Rows from block 3 of a small multi-label audio tagger, named by matrix and row number. Each number is 200 + 40 x the weight over its row's rms, rounded and kept within 0 to 999. All counts start at 0. After the name is the row's rms in percent of the matrix's.
After each channel's rows are labels from the 100 clips, of 14976, where the channel reaches its highest value: "top examples" is what is common among them; "peak on" is the class under the peak. Only what is clearly more common there than usual is listed. The data: synthesised sound scenes: up to three everyday sounds over a background.
# c30: last pointwise conv (model.blocks.3.c3.0.weight, 192x192x1), inputs 0-95

c30.31,098,165,149,167,141,161,279,140,167,204,290,180,158,176,181,237,240,117,194,190,194,241,311,171,152,209,237,152,186,212,220,144,204,190,226,222,143,184,216,175,227,204,216,268,187,283,185,192,192,268,182,138,208,248,172,261,263,118,161,162,300,232,261,185,243,206,157,271,184,207,156,246,219,183,278,197,155,216,222,229,145,211,184,176,213,175,236,204,242,156,161,210,205,153,201,193,161
top examples: frog croaking; first sound: frog croaking
peak on: frog croaking

c30.78,089,170,196,212,170,169,171,240,223,197,185,96,206,152,356,133,244,210,284,185,241,237,198,139,172,181,242,221,208,224,230,165,185,157,160,171,124,278,162,150,146,182,127,237,259,236,184,219,187,206,211,192,224,210,226,213,183,168,199,178,172,142,165,230,226,255,252,154,186,167,175,137,212,228,196,201,186,206,169,157,217,205,280,223,214,186,286,203,173,243,213,125,159,178,186,199,240
top examples: phone ringing; first sound: phone ringing
peak on: phone ringing

c30.149,110,226,170,193,201,178,226,152,137,271,224,232,209,181,233,163,244,166,263,290,219,170,174,222,286,162,214,169,205,182,162,146,208,211,153,168,202,178,225,184,187,215,177,169,218,216,217,162,241,256,233,206,207,137,160,150,224,231,183,203,157,220,143,165,165,263,281,253,279,203,185,208,229,179,199,190,207,144,184,257,256,214,270,234,185,167,173,191,201,197,182,160,164,183,200,197,144
top examples: phone ringing; number of sounds: 3; first sound: phone ringing
peak on: phone ringing

c30.168,102,167,207,192,194,151,286,228,211,222,260,218,173,164,181,145,162,239,153,144,226,275,192,219,191,251,223,224,285,222,169,158,204,199,161,112,212,193,256,210,220,237,133,199,173,200,172,205,136,233,150,203,140,250,211,182,301,186,235,179,270,201,202,172,250,226,176,240,261,223,173,198,241,202,268,232,194,271,243,197,145,218,183,288,174,235,192,246,187,253,223,207,141,136,202,169,177
top examples: frog croaking; first sound: frog croaking
peak on: frog croaking

c30.103,098,205,136,203,171,205,256,197,132,188,230,247,171,196,177,196,182,164,172,168,211,257,228,217,212,201,205,120,159,218,148,147,180,208,256,145,109,202,175,109,263,179,232,145,307,287,168,194,171,253,214,140,175,246,163,149,237,141,192,200,224,155,254,182,146,171,218,215,279,173,217,252,233,134,295,157,210,163,230,241,203,189,190,266,170,186,211,204,136,171,175,168,146,193,192,235,215
top examples: frog croaking; first sound: frog croaking
peak on: frog croaking

c30.144,104,170,193,277,198,215,131,180,184,249,181,307,200,233,188,173,180,251,207,196,213,198,197,119,258,201,202,216,263,152,235,204,157,129,141,184,214,235,212,186,220,230,294,185,224,299,218,174,295,217,218,215,163,230,228,157,197,173,234,153,212,198,264,171,160,226,306,173,224,205,163,223,242,217,193,115,191,183,180,170,76,210,247,257,130,227,253,193,190,249,179,203,223,194,179,171,185
top examples: whoosh; first sound: whoosh
peak on: whoosh

c30.124,099,184,209,208,142,169,223,203,210,109,182,251,202,215,218,192,262,168,194,160,243,219,166,195,250,153,174,181,182,179,182,133,216,220,260,220,235,253,214,188,213,282,269,196,164,184,190,145,260,253,236,141,174,170,221,180,210,161,166,173,268,140,109,164,166,241,303,193,236,140,191,152,175,248,241,85,242,245,231,130,163,213,168,248,145,239,221,279,208,179,217,267,161,171,165,205,163
top examples: phone ringing; first sound: phone ringing
peak on: phone ringing

c30.139,097,141,215,159,180,170,205,203,189,219,184,200,231,252,262,236,231,152,195,190,277,129,289,202,218,126,196,289,160,230,189,183,237,136,189,256,231,209,200,236,200,206,248,194,202,160,204,180,258,248,238,150,154,146,269,195,198,209,229,158,160,203,185,259,208,164,227,190,207,213,184,188,200,259,177,279,117,211,235,259,271,154,240,167,192,184,178,195,262,216,205,261,266,172,219,198,271
top examples: laser zap; coin spinning; first sound: laser zap
peak on: laser zap; coin spinning

c30.91,103,168,216,175,179,213,184,256,167,220,164,180,190,192,268,184,222,112,231,245,197,203,176,216,228,238,184,267,135,196,171,257,187,197,224,166,231,133,180,265,193,166,203,193,160,228,127,181,133,188,178,189,210,166,182,159,175,210,184,234,245,194,235,191,177,202,225,212,176,183,180,200,192,191,230,240,151,143,199,122,179,133,210,269,174,254,203,178,163,192,181,196,182,148,195,172,167
top examples: phone ringing; number of sounds: 3; first sound: phone ringing
peak on: phone ringing

c30.151,106,166,183,216,193,241,166,184,174,261,137,121,237,212,194,153,218,185,201,223,197,174,175,209,242,169,207,171,153,155,96,251,194,170,178,140,185,246,123,225,239,137,268,162,170,230,134,218,161,155,147,203,227,198,217,177,150,204,182,150,147,197,186,181,160,171,227,186,187,224,138,136,257,170,192,222,196,174,177,231,217,209,154,222,202,224,167,169,233,152,216,135,216,192,193,255,174
top examples: laser zap; first sound: laser zap
peak on: laser zap

c30.161,103,182,188,189,208,156,187,252,146,161,263,203,204,128,132,127,186,238,192,172,159,186,179,189,238,202,239,166,216,212,161,237,172,176,190,186,179,225,170,227,185,198,207,202,265,258,165,190,193,185,262,186,182,242,128,208,168,171,156,200,228,126,213,141,214,194,177,203,232,191,224,211,214,131,224,179,147,198,199,215,127,166,195,199,193,168,232,191,121,165,207,195,198,142,159,286,119
top examples: waves; drum roll; spray hiss
peak on: drum roll; spray hiss